A small sound classifier, trained from scratch.
Model: arch transformer, norm rmsnorm.
Data: trained on simulated modem signals in the audio band, 78125 training examples.
Rows from block 8 of a small sound classifier, named by matrix and row number. Rows with one number belong to one neuron. Each number is 128 + 32 x the weight over its row's rms, rounded and kept within 0 to 255. All counts start at 0. Numbers have three digits each.
After each neuron's rows are labels from the 100 clips, of 14976, where the neuron reaches its highest value: "responds to" is what is common among them. Only what is clearly more common there than usual is listed. The data: simulated modem signals in the audio band. In brackets: how many of the 100.
# fc1: MLP up (model.blocks.8.mlp.fc1.weight, 512x128), inputs 0-63
# fc2: MLP down (model.blocks.8.mlp.fc2.weight, 128x512, transposed), outputs 0-63

fc1.426:123170121130152165112125145196130133129156105161131145150156074171146116162115129078153046079136150137043164103073153111149102132128107168117125183123211089111156102170117166134121112153073180
fc2.426:139157113140119113108120109091111120099103131165131118046126178140186131127231085120165205094183088216159132163110115131188183082114110133148100143149106166086124111151154096108166124123114096
responds to: fading (67); strong noise (55); FM speech (32)

fc1.341:103134150124100098176142155146169097113115091121141076205068196107175164093163125112092117146120057160150144112147109081102129141141118093150119124193094065183130136116097174115145077088095122
fc2.341:134150168141143117180103183157131109184121144151127150155158107142100114114134104152138058172106119154140078143158155109163110106134099162218157125142124127120220093189117105148092150195163125
responds to: strong noise (54); AM speech (52)

fc1.61:133173132155174133134135129107150116169112160101132136135099118093111147135150158135202130103096104130142182159157133139143150149134156157126108158114131131152137086160138163196147064140213113
fc2.61:122128127164096135123168161124144132140100140134104068163103125105114133177076138090149178195136137170138098128086104152172076117113069094078138159117128140127219111200175159125108082147133145
responds to: frequency hopping (77); 200 baud (50)

fc1.111:143076106114104131065135155057107097152138115130134161139068114157161109120151152120120136092110132121140127122136125131134118164149127135124127129139120164121069153192102074141178138041131100
fc2.111:134142097155110197097170189119096127138211099099187134085107127129110130187083114130174130185162128122127128101127119168167096141128157077129143140116138091150132126090133125052057167139162140
responds to: AM speech (64); FM speech (26)

fc1.139:087122165091119100135110178120129077161080202111104128116101105104098146169110146179039098097129208131139136157149134169128127115143144114118118129143162170119095153148077127117184147133091128
fc2.139:118129098160139126111123113122180167122135063122076124161145169160118119096127132084165152152107102190159101128106178149095124184131122149119206142075106134140128091134173138144156139107127121
responds to: strong noise (61)

fc1.479:156130106160159173171100186096131096138090167136139132120086104134088118080170129126135091099103068093177103126137130127087155107137074107188074138102075111098107097109140176119174089213129099
fc2.479:119097125148158106065140110146131161120157137103149125157139122136144159139172141185094159166174133153077116111128118134133056129104121179099142209114164091249119101110150181147145115115124151
responds to: fading (96); 400 baud (58)

fc1.328:102144084078140194150166084117045117108125157126165164139131111148137190133105143108134123139107122169120227141153146165114077100174165126129082123136093119111128140118150164126092154149116127
fc2.328:153106141108115103139106121078116066120184118169164157187067102066088060129149139137143125148124134135138071152123174098168166112198097119117171110106147132118120139138155114140191055130109143
responds to: frequency hopping (96); 400 baud (53); 800 baud (46)

fc1.370:121167135187163137145159194081113121068119090070166068159125089071110080150140085099101143134082074085179148109159146167112148174107170126121121133111144142109130080169128120136170161163104126
fc2.370:171121118123186108132132109161172144121115099177152120134153174147150133119181144141203132176215181113166130122117105122161155152116090140181146101124152073067130060152081079143131114102143098
responds to: AM speech (61)

fc1.17:132138105150076088143158146188029137109105173102118110141109116190158131116126156089165061138099123096119179107103151145113129159059118202110133082117161128149136098119154151094191064147092167
fc2.17:137093153109110139082147084135214159115140109160129126148082203144143194098145103168082195125190079159169099138133138144133114102141141141093101117150133143099114145165102112134125117099129152
responds to: frequency hopping (45)

fc1.88:098107091127093113090085164146105135156138103074112132110182167129120079098096170115168133072116178112147174155146088077168121162220160142133104133147077148141175155164144132141197123098092136
fc2.88:134172122141176119161163169126128128069140154136113160110106143129130235129222111149136100125135133085106098074130142140127162165099175142152114122137179119160120169138095089123176155179133133
responds to: 400 baud (42); 800 baud (41)

fc1.251:126110134144048159142068126065123173104127142163107096153074090133084116169075127146154075057184191137102105108164157162126107148140136148097125187084196138104089140107155126128129144116113149
fc2.251:111106072090150170097179126122098130062152122113116061152097069106106141136111139115164072136128133170126099174143166141192136082172079175148129104105088145135170118180159122146172112086116132
responds to: 50 baud (56); strong noise (55)

fc1.217:137102105153130146125184126184142156156145102120131182162115108111160188140086103090079123162072103161164049172099149116096118130131115159142150139161078113079163112096123108152163147198081101
fc2.217:113122103112129147133117068089111134197087096114152133118108154140198152168125145161152171182119146137160157098151147117050133117108175130119130159157186131045141174133144080070116114133106144
responds to: GMSK (29)

fc1.490:140055102112147221118138132122096117127119148139131110150121089164116152114152142090165093149152219126104118138152117146128133142084241120149145182055188119151097113149164157135174117154071135
fc2.490:126156099136099105119142085111136166143123106165137107077117188095169080159142077150125123126120071123109132091094176171100171092134074146117161095198064141190149100163110152163121132108101140
responds to: fading (65); strong noise (57); FM speech (35)

fc1.116:099146140153128099136069144127136140127161107158139156108092074063118196066151163127124099139101105138139178124096129118120102144152059136113117140187190151098144111181129114138106151129098084
fc2.116:093181137125151169078162164103113127120110122153059181093172121136152111224100086174155119122186118073117140095112135128136131102115119120124151143089117136119094177163117171140185121098139117
responds to: frequency hopping (53)

fc1.130:135177105088149090116047162116151174136148071191079144141131099152144136122131094175060147163096169106129136103166123111120108105110095104137125126088116104106128157185173050104174143188125157
fc2.130:095120122162116155188178126141102100152138089091108062092084155124089142107114149132132153192101130114137096132097168153141127153102153110103114101179135103111142183106118149091094103074103139
responds to: 50 baud (61)

fc1.304:102180122129190149137143126061133159126097049172118134093082100151113149125089185131110143156121130124135052126179141117088149193115145107144071137189141145095138128184133151166082113077134101
fc2.304:086115105170081142094149093162164107125115184115115136146222081155124093142186166154134152073172151123125119098068132143159129129183148072098116093134160119128141135133183124114179176115167135
responds to: 50 baud (42); 8-FSK (27)

fc1.134:102191109136127140170118166151138124168160116098173152106144116063119182162126113143063090184157104148151076137142148089094180112157128141133135089083080109163189060135145100140105203114127182
fc2.134:121147155164146160180150111098143125170172096092063098119093148140146099163158152117192121104089120128165095119137141094180110133183110184175106127142173091077137089109131119086077130129104065
responds to: GMSK (95); 800 baud (91)

fc1.147:106107148117175185081118149136139093122107133129131108107130125211092125131077124067176143128091143103173174094148184122105142135099118131139118190069168167127118169113107170124094124147047130
fc2.147:082163107140094105099149115142186196103084154111083123116147152092134117115183149159159160101095084183122098133076151148161067212110152169149143165220120117106190040101124147098170137108114144
responds to: frequency hopping (92); 100 baud (52)

fc1.1:088181215164146099135130087158146118151125106133166126211144172136136206073167129048085131157124123206117139130125075102133146179107175127079141119128121157146118104193123152127143122132080117
fc2.1:117117119160117154178121198183076103162098097198107139123132074168130121154099069131132108183178145110141145111130108082112083167106168179156158076160165060179141130117142140099089073120124160
responds to: strong noise (65); AM speech (40)

fc1.462:111072149100113176126065118142112108100139138140152156193121150156089113140125113105108183082168110113172130082154125136147170171157131110085145144137170156170153120175110177149164138107055061
fc2.462:093158092179170148131148121129104143145136100137087130100158120136113167125161153177097101120127106156089071196152123174149144142082145193183135119146067143131081124089152055130209118130185124
responds to: strong noise (67); FM speech (37)

fc1.226:093095130116160147105149077089140126134135105171096115138136130165102132111166161132168172117083136129122109079108131166131117106118135107103168137142100062115087170124088121111151158078088121
fc2.226:180163176107107158086151138101154075155142186074127145130148110119134143150120118103077133108145144067177197146133104136107139127130108095069133085126065104123138091160101139167108128165128118
responds to: AM speech (74)

fc1.64:124135156152100126086086043122100089152174158116127158097153110126162142159184135159117159132100070158167138070087131074081093124204152135203114141108151122115192083168130134126121172153082083
fc2.64:132122131141130158135189113122143135108117120160163160163084139117123109117134103103115131198158151174084097121105125134165090149089157118107181158117097104114082055112103067119161078158146099
responds to: AM speech (32)

fc1.396:100104133107151149127156093140157087108145132088176184094101120147146188139146121157192104175184133133140152133173086082139107144132159159110086083129149173169133117150120179155140106141103148
fc2.396:101177121158083107175130156090090129116107116190068120124142167122122124129111094036121136094058095112146106136177179132170126136133174105082158132154155138143087140157115082075154148084161179
responds to: 400 baud (73); 4-FSK (40); 8-FSK (28)

fc1.89:103103132187112133106106056108124096174116199169128102113157139145173115149116154137138138152130078210118130163095112081141113123100128160058139131160127087142082142143164124136151069114088103
fc2.89:137158143147126150176141099085099114090174138194093139133131109121103103127126153166161113068070178108191141132071116094093150106098198171143141138158152118112197096126118180105090113098092129
responds to: AM speech (38)

fc1.242:153097065119084154116091109100122124117142054157070120105152116149113143145117201093154103122160110165190145180053144105114105089118124129164076164149173128199118165120074098099133164141093104
fc2.242:115037151079136151124146095114116203080094178127132110117122083083143142143116081144102186104080129139071136117184093126147134196222102080092141176113149151122142183102107096149115095094119160
responds to: fading (72)

fc1.279:126097093140154098122121093139116143085156173086106094150095122181154112091115188079124078208134134070138121101114099106098085150122103076071200104141123087130106088076133120128127148144065205
fc2.279:146126178146140127131110133130186124186157165172134178109140131085128129164158091176061122126181114100115094174152097116105120115125161142149071059123088135134084146121105062178184109174114166
responds to: frequency hopping (99); 200 baud (61)

fc1.51:124146100062104117164146144085118170106124095163064110141129157164105140114084145160127117177154145175142214072156152138140102090137116135157074099101139133096109152142086189123107131106152174
fc2.51:084158153184146156109082088137162141182136143084197185079168069129134106155148115072082152090122108138086120164085207179120120130131143132129132117221121126123143127175122055119140115135107149
responds to: frequency hopping (77); carrier: 4.5 to 5.5 kHz (55); 400 baud (43)

fc1.212:128181040118124105115130114108130157110088141129119147228130089080112156129127219184143146179097131163184131159098130136103125135120112139130109083150170156152086115121101088116141131106143156
fc2.212:115179144114138075118134103141152114103053127177171098079174193154091108094183144147160124146132139173141127153157166188177151096120112159122110160100082083083114128116123159134131117102125102
responds to: 400 baud (98); fading (63); carrier: 1.5 to 2.5 kHz (52); BPSK (26)

fc1.127:111174106111126179090144108125123076145116089155135141155104149137139149182146132132113125071113156164155146117091090108126152181095125080110129143110152136211058134220153143119138157067113132
fc2.127:170115113146124111142092109110081141087168072116083092118123116121194143154131147132146175116112116146113151181126193143097143098131136101147095099115096166076133160137161066120105104130131137
responds to: AM speech (48); GMSK (33)

fc1.112:149100143143095133098112118110132158083105113194150095105090115122147052075187145083097106132106077159118146097130154121120120136127121145165081151151065114177202099121159198097146113134111132
fc2.112:148162158166139138098140164155127099130121176118158183142136114120101092155105171153150098069207101167123101140135079127150069104078094139060153137160125131092155143183071132139160112110186128
responds to: fading (85); AM speech (40)

fc1.248:118141123129120126096170116101075085180147134082154152105122114191101169206130099108137149150138122117116130097165130081142053170117096110127087079145156051098101086124114148156197165130066153
fc2.248:152121138163131130164138128104103131123148089160134182128116138150180107092115163194115096178096176148109146179055131179145107114108130167125095171141126160119120145124140141080162102115176164
responds to: fading (64); GMSK (29)

fc1.464:138149124147140110109160147095189149205176082110144133169157113129130115159076173108146174137120191192125063169142127155119074149171144126153093131107189076141119106104124131128125092115074151
fc2.464:103086112149154129111138150080093105066106127102097153151137088107133128158180188165092083118104152127132120119133141090071153157098156136137091120149101149096127170095124057118096162102156151
responds to: GMSK (70); 800 baud (61)

fc1.52:072128080093107071157129135123080099133113119088097151135119072188151123079144161124168159143112123124154130134117141107097100184169081143096128123198086115162107124132075143142148134063201127
fc2.52:148118186140120147119163181089103178163154141173124133089180126085096172177128131119114152084137141162122146171146110152153166130145169156110121135089126149126098121122157105098199117110120067
responds to: fading (81); carrier: 2.5 to 3.5 kHz (59); AM speech (46); FM speech (28)

fc1.450:138097089196186162127091136106163206104090119126090100125129075138067092115105075132127136183141150169128117074122115048155155115087160150094094126091096128061096161140174124112093146133134076
fc2.450:107143084189088144206104112191094084155133115143077162145099174075182162146117105140134081142173106098111082084110119176145104116143128146121123130119125130127162085127081121104083091132125093
responds to: GMSK (32)

fc1.59:114138111171119087078136130111057129109118076181107092139122108167088144126104116097152081132143123097150090105117120115129141128100142135120164103132142127145152122150074171106171137099155123
fc2.59:160173098092143067107106122087175151107171173150144162122164177114135113181127114137105161106130118160136147080157163133120136145148128124170085169082136119108130161091130117149089118143109089
responds to: 400 baud (97); burst (77); fading (61)

fc1.190:117124130096093144187123158095156122138098170085172071175089173138174104096108138145087155072115137099104073089130075131130167124142068040123076129159163123160152159089129111112077134173127153
fc2.190:129125077157171128083130170130159126117140114123127111138103106126095156116112081102128109136101130098201131142130140144159167140108145136108184171159057070147178111097105123136057125088162085
responds to: 50 baud (71); on-off keying (50)

fc1.168:117142149109157130091161096075118122149152124133143157114122087108094193150133081114175152123154088155169167116176160135178093148157080144163077130120139115083090100146165084147128147153164158
fc2.168:141121157149160119151158140130109142100119135086136093119160095110142104153176183146146135065193099182148118146122115152147136100108101165167141126108159160123181221097098059103168139162135107
responds to: strong noise (53); 50 baud (46); 16-QAM (29); modulation: 4-ASK (25)